From a checkpoint of a small image classifier.
Model: 2.51M parameters, 48-pixel images, arch resnext, norm batchnorm, activation relu, depths [2, 3, 4, 2], widths [128, 224, 384, 672].
Training: 8900 steps, batches of 64, held-out accuracy 98%.
Data: trained on short English words printed on busy colour backdrops, 45211 training examples, 12.6 epochs.
Rows from block 6, named by matrix and row number. Each number is 128 + 24 x the weight over its row's rms, rounded and kept within 0 to 255. All counts start at 0. Numbers have three digits each. After the name is the row's rms in percent of the matrix's.
# convs0: reduce pointwise conv (model.blocks.6.convs.0.weight, 192x384x1x1), inputs 128-255
convs0.85 101:144128131156129149138118119122109147131122147130097109144163127145127147124181126113131091142151108119136115132126134136151166122166148112108140104118158104158106149125155120116119111134121108147161106193109131114152133120119121172144144115117107125132153112168140128100084123133149143141155093114192089121106133098132109147111187140153152198136159115112126151127141107168118124098106
convs0.86 100:154100126124113144146136093141136141137090111121124105120116133158090123101103170146116127144108135136102133110139117178111144125141142158159127137118160158115135172121092089118107082142134147121114144106122142126103127144142144104125105131131136144142154108141090178098141107078088100098117153179103133195141109104098127119092172130089143102087113144111150121102145165134111155166148
convs0.87 095:190102171098112075135156109118125153171121126097131100138111136152132139110120136110103169073105141129110140110092149104107103137115131178117113167182067144127105153113138167119111122100130145110126150112114143130121094103122076133139115091125106135168101106115145162122131084153111153122137129133160134156157104170129131115110107118186114127140145135081129139130108144149140103140122
convs0.88 101:255121141117123089141119093131132146124145152128159148059102114087152082115096169120140143133119103119143122129079153128105084154114118127161112119128115099153104118143116148106114118130131126104132077102116115128124120141054110089160147137124123121133142109119162119147116164115140124132140130118173116115144105155118130130093108131111142108113139117134147109120119121112115106112111
convs0.89 104:112138120104135153123159155122083129105164099135082165118129125107131136142165111148137124123122120101115126101114162085088171109157113198129127143091134120150125138123123175125111145130123119107113157131096093115145072133132137110126126176134140162159107131110148136151120148120115143158119123146110139108144131126147131129131171117109188132128148125059108128094114124098129111157129
convs0.90 098:168122154143125102159117090151130145120106125124143110110157144119108132157122130140101155108115130077134148120135106141124154098121111140137118147138155117162122134110121118138130108041075128109168131119111138122077117180113130070158073105132154115162132056155179148124117153131114184094125124134132107124114109119126113125091126116170141104139125157157098127116122128133161122143139
convs0.91 103:114092140170092148109145127118097142100121186127153149130181127148116112095118171074153088133094135141143126142089159121138164115137123113150094147107082131149137158148141091123145114134123131116117112186077081164121129125113118134132104155113135108104132132115099127153117134094118116090115128128170133092117156114102169164127071134160154210121159122118091124140116151116134110159096
convs0.92 100:101132093141143131147140137136130125177078140106199103103151083128137086135071117130093133126126129122107103161103123178146133117121130111085139146158144125150112135124119125147081096174095099120175103127105122136112120124134110121113116120116175122139113122129151105141114133175135073122110135153138109117109132086187118158117108129168166144096152111089098103150081136168107116156132
convs0.93 098:093137133119131142161098153114123142123132120165137149096160110130117084108149128121126116123152168143135134114116118138164102126149128200194121096084147126182133107106117157136149118180144116147125144120098135093116124109133136168142187113112122108121133083189145124088130116134114113113108144133150157149147062087144119137150171146147129174133134121163085136155102164098154155111101
convs0.94 097:155144142150136147137123123129155121123137122101107115117119129092115105146120120104113131122154118111129132128131157138123162150133091123126113088126066134101127045139136131117129172148094157133151136116149169126106134140134157128117101154104167108137124118118119170130121149142080126157150152094146131117136125144075120137065075130105105116132139145123169159112137143119179150122143
convs0.95 102:172154157117131126120121105113159114125123116142156117129130130165117120144110180152106170101138121096102088157145124096098109082105124135134138193136119146174157121127114124127136109218143117090116140084128123117107103099108118111134114138109131090151112119100130144143149146096118101145121110134138155144114150135139136141119153129163157130150062090136107118122114127085128112104149
convs0.96 108:143118126182155149130124120096117137134114151179139139148113121137131121137115087119125169087135122151144130101130181118129136148140155078126116128133132135115120126106092149108127068138133132159081125151165134180150149130127121136142113136125082111166176139131138117114121139149078113115117160143087138160139128088118064147131117096170089067143111153133174091128144108151147098133121
convs0.97 085:148128139113166093110115121124158130124137132166153151137160115132116076151138134197109189123140159102179154125106170130086129129164121136158118112099147102094102112154095126166139131119093129088137112126122105133120137096132134109136142172124079134118152148141146149124141134127127085162139143132116158132143165110142134111158112155105135182110132148155114092084127155130135097106133
convs0.98 104:102116157104134137095137103128133169132142135146109137160120124178093097119147146128105140083143108103131085145097125158182141130077132187165136145139128106152106139137127095114147142130180137141083132144108109089118099147100121149148170114130136122136139149117115122144114144113114151136099129125139092154130098129121124085117139111131160078169071145069081137149115143122123146118132
convs0.99 106:097125114118105092102111062145096132118169154152143094144105104147131145135149137146131126088152138124150123082130118141158158119179124167133112117137119121122136148162131082104146134097135136090103152149130149133169094145125124131155108185124096115118116127122141126063162121136144124117113144162169117119113150110121095109130140161114152166143173070128135123154162143157082182094131
convs0.100 101:140082112146119121148137128113149134157135153171149115093165152116092109141136130148159055090130173155116117123142141112110139137120119108096103130137124134109142083127079142118135149141168120131109107131128088156139101149122117088130089143116169113185149157101126129108147131143131131128112121165107101091169154119130112096119127115152129158136140122138103126113105160118153097113149
convs0.101 103:133098126112140121128147137136115129125113109087113124116168129121120124124154132120103189151153152102182109117150122111188162148135129204135117107097121120128152069156099148149143161108125142169101113120142109173155163157117116097147106113122173152093163114131146116106132151134168121143147135119150122121172119151135108155107106143106109137156164129150118139152154107127106135161167
convs0.102 099:186105106112094108119147124140154103127138131128144163079116140131110118109123083126135175114107084136129104151130091140111122124125126119122112142135125128121136147106148057071132143155145130150148130176124128124145121136144139105095130151126116144151183107129117137117182171124139138122126175099083076151102149119100134132148142100121138129100103123101098144132113163119086110128093
convs0.103 097:122167120092140144118151147128155134118158117105113174113110115117094149100119150126144103104141128134156104150101108099154115144130137118101118114076146110154142185097141149095119107105112123160134135164126097169168126096123150145105099120105154125113107111130122143129144109119181127145113202117182110164149154135143116116092107122110122148113113140126129172117141137158132130091112
convs0.104 103:133113123125128139184097112134146136141173166148105125129197106130115131171155157088152077100086142108120105130137135155076133129140131094116143121114165098134158129110156129127122119116115147152148140108137114082112101153125131183115078124150166127139177139109117149126106123109102107144140158165113147149099121132105104122133141115161126115135095129134123196129127157107121121116167
convs0.105 100:135166101149142125134109141111121139104105133132137113136137105111124169105124109086064152107146168119150137126091109137161118105129130126187122122152114065155118136129107127142107158126115122133108108126143107151181100151115108096158103112124124093116140126128126127122135095117111148108159115098158105109161108121137127153137105112176143118173147155118097137082119123090126106136149
convs0.106 109:099132135091114085167144076114118125124137134094122107128135122167112141144133116163131118138151094128169111109149127117158111118111096109153126154127120142132133125177177107107128168094115117180111138097102105102160135140137106093119131169147153130141127103097118123142146087136103125099105143163117182110107108108124151142099165123180152092111144130106113133096096126117102149116093
convs0.107 097:065135122144118129115105145149149156118161177149126105148141167126084132131149145131128093134102157146122110106156128119112151138137112151135100114106151143164099110136160159155146130118203096131161135124114114142143106128126157098102151157118150111115086122115139071107155107092171123118084105064123134134126169163144133128193167119138125120126120109134096134147114168144142118145137
convs0.108 096:083148120147128122112160133181122137098142108182119088116153135131155126135148117129139124066065130111102101150141147096106112103087085131173103130121154124080131095112145130129131110134139148121102154128140125116144144142092117093126107120167121134098132204119140176127132104080138119152087127132100115106147153103144105148136139143084175135130101077144153139144126104109142124126123
convs0.109 108:089135101110127124148114136082096192119117141147150185130144128141133126137138130115082128109088125159148091128147125079149118165138128115100108159117141150165150133108141145134108113144150116121118160121127132107134133133112131156138179086119096150130160075129142154125103108109165110138135128133109147117135179124144160126118110126096103169135120147101128140144103116128103124126105
convs0.110 101:133115120124146121098169137151075125089101087146119176152170154102085134158115103140100147156120138125152112087142149144073168133092113118151153097139174067174173131115114143128128092095115128104074106156123112146145152146137116145130091100113165136054106100127131111129167117151075120135097118130110093097103107117113091083133131114128138145199106119106114122168144136137146136144137
convs0.111 111:127120137102140141136135142126169132138121138143088133141135148154110169148127095103176131131121139115098145092129173119144107075161149133132126147129129139074131122128131135113129129122139123124145190108122133141119104183139162112124178188112144121108127102107136125178130147138103156117152139135133116149112143138150142141105125159119096141112111153183102134108199101134080136125130
convs0.112 096:134148113183180142190161105120133118077149088165092110112113116118124102137134143140149107142142167139154103106143168094135144140115117123137122084106129114120156139153146118097122108078121136109148108118114115159090114147105149135130145107136101123159104096127139117164103118139123144143113140120150132131115119144162126136163110099104133142110100106070121146121091141141164110125140
convs0.113 097:163161100173120152127113121114148115130110158141119120094116158099128125139138113143129108131132106105107116103111153141120143112102136090143109127167130146121117147125115096100095140179124085156146153156157161097079143108131131129103106054122074089168172142126103116127169113122110101127136154145075167158144138102141136105152115119186077117172131105095109117122132140147083121090136
convs0.114 099:137147109125140131139149133142128109150086114141161141154182089123127065134055149123116143138113138114143117115164143102135124125162150127141116100107144106139118166161148109149117084141116113173152117182101114089109112158155125148153092059143202143183103112108151138136109135139119140111110142143094123145063133126109127128112121148132106086125178111119139186172129119125156129103129
convs0.115 088:098129118145134125153138090124124145159083122136112123133133169110133119152111109126139124094109151139150110161076132111135142099144138142136120141118134130175123135144121147126098129178145114124122132135113127142095110092118157137152132133142103114132148127126080116104103089122199127131110137133114113125131145137156123144119105147123148089123157141107134133118112138140117139127149
convs0.116 101:159150112146173121117104106134112158101148101145116146143148119102147121113123129151108165112118141130172151110116125157141113126144086121130114112130161106115121138118100126113116143111131116122102172104085185118115107131140129091144130117117138122129138148148140094082131105133141125131141088112124104167175159093079118101127107122153123115114101097126139091158100138159072147149107
convs0.117 084:134113168110129097110131158144152147101111125071154094121129097144118147147100132111108118139125133150103125127139126147131126130136151111111156156186151097121156161109094109127141124112118134151174151132089150137101146172077110135244128167120160111102142114124122143111136113107172116125133125121128147131115182137127115102136087135132082139110151102105115103128123109167153123120084
convs0.118 085:109119142110127144109116073131170134124096102101123136126098126118122125144136133126133105165100134131137137102101128124191110155073154134122109132174124164127128123135121151128167144163072157155130195081122094130136121058127118161128141147144169132117139116153119131193146112078132111115103197099125164125107115159112123135159145129103133082109103101126135132123116136124114128108157
convs0.119 106:146119133126146137137181117107109108105133118146145164183173135148092129150096126166119135129101183114124125114175128097129129136070126099147121129090207135126108165189107141094140103136114124136101122148137099160108142134107125132101094101113123137119121128117104129088122131101103116130143122096147104131117093129135105133153150096080157130124139143150072100121181103116157179157123
convs0.120 099:119100133147129108108139114125092108153125173109138168140104104189155143135124102152062166106100073091127125091116094133115124137127134110130111129128180139164144119142120126124092138096090109118131137140107135118106129118127089158154092144097145151148114121102146135118098113095131096142146122125094131107135141137087138118156114120123101125123077106117167158117119125170153110124106
convs0.121 101:115100126108128144109114162136129122147132130127135119143079132126157158128110148116150098123140105109086149101121104137068164140129112118131121140146104165141135104139121107127113167119105133126126112150146127102146152073128146139194133104155112110117084116152149151114137127100091102119117125112131115108104113075129174118139114122117167131125122090139090096157095135112136127133132
convs0.122 100:132171139166128139173115120110146107127155139159173147117139112137151107164120091109099096128172108125141122133088130149130113126126137100130115094139101133105128149114096090113131137166128158144198169133117118123155117180119140131153101141121110134144168167144104128112089169089206169120160163081092123149109127115112103111193178132142145128110164096148116140159166118152139132128123
convs0.123 094:158145096145108079105136130142147138136145144131099138099170121122120150146135105149144122091102143128165113098088112139160128127126121151134114121137103145112125155142121099148129102089131106152144104117150081109159147117140141087182104110135128128125126084143093149121164126161117134133123128107130143120136134114117143108155118137090124080111119160106122133095142137151133135138121
convs0.124 101:138133148133167140083099132097109156114079112125152128165106102130123099137106111149091141101127190126126140136087140115117149128144133143101119188187101133145135132104113144125158110123113130150100160115161105109137088160152105162121151087138130078154147138123165118146146087139111122093185148126154111097105144114097106116174136092157089155100133156129138097140137100101126095140122
convs0.125 101:138167150094144141097154153136144141140111127112113088158063115111119098126155125120160137112141116142150139138127126109145071147163124098140110138115078099101108129114143121107135123146124139100112125169143134117124159135124115155079130116142129160109129128145151132146110116183098145154111135174180078113120141082103107102103115079127155176098059143112098137141075128108142140112140
convs0.126 098:107114169096150116113131125146107122140070160153115127124131173177107132125137138134136116113123131136109120173143110118115110129101095114099139147159139123095109111120131159111083119141178145112145099115118127111106131122128126133163112127115092097106142091149121130108133155116126139160129099085157092108148137134106115166113160163138084151127103127169133139145101164169119134121133
convs0.127 098:101147132116142091112151147136133140123116108166144111126079167134105128146103114137089107098097138121115144089136175138112130138141111139116139160111121132126153094117094141088185109155114112122169095113136127110157146120112137129107192130130147142100126130134116128143147133144126103166121158140136138112136116149116153124171150095119107059177146128130120096146120096126165115122128
convs0.128 104:172136136118151155149101156160148130138150126140135104141157124194099090100158208157160143146099139126123142098141160108131114114135090057141106092141113156161141105160115092140086127114090163111119110104144109116136141125106138149117130159132133105062124119137146150137130152132136131135122180139147112119111105142137142174111100131061138105123123149143144157087184130096119122149091
convs0.129 102:143126137112092140125140132097133104130138183127121100088148101134115144126110106117108147172125139127144177122150098139135109137147152119106119182104084110110135057123151133127118097087151118101100139135138158132099153143111178101141145102112123143101114109095144144128141097126158124131170123138123124125126145114147123145141125126124153128133092121130147119136131112120104149119108
convs0.130 105:091107133128129099142118127105099105093111092135173142153126144170150118120101139125123113121120109119114132137109193147129085152169141117131139116125132120145133114114168105124140091221117105135204119119159098120148144138113152192182117136124115102093160098117085153127128130113137131088150104122093110133160145114117126079144122136176155139167097098124096090141159132127105137096141
convs0.131 102:119120100100182128198139109104127127178149088157120154132151141119131136102139103164121145144117098106134145138113134102098092134122107146124122123124105127127084128148142146117140119139102117134124111082116101184059117179111137115121107137149116104085136136105114123157126118122137161120149121147131150103124141157127089184135135080141117148105094146131114080163102124113102183142113
convs0.132 090:125147136109128078103144133140128095114146147123128175135115130151103130133135142101122139081144101088193151129121132172146134177121134126078139113114119102119149132112073137129156115164133145163111148124165098150115152142122144164167115139093154109134112107118153153147136115126138119119124171156172105132123184107169140128105133151120154139162104134119123126162198093142106124112122
convs0.133 104:097083139142114119155141138146120149130084133112145114168113148126143104139120148122138093121150081111163143111097110122145114100125117129146127097099101172115121134145125092137135114133140145103137109112116132073107113145126152133145103171143120142109154134113159170158151154140064136117098103160143173135141124142143137118083110126128121085154102151178133111162160110142143131114135
convs0.134 107:165125107068153066165178143114129127127133136189157144142147103120132178133124137136138083158088130131165094114114116092149157117094143096100117095080135114108166100146153116147111107161138176155135121146078147086130145109091120120137099125110104185064130139107125133109140106144149123089132098130121176137109150156094112104136164161141145176136119158172130106141135148114098160140163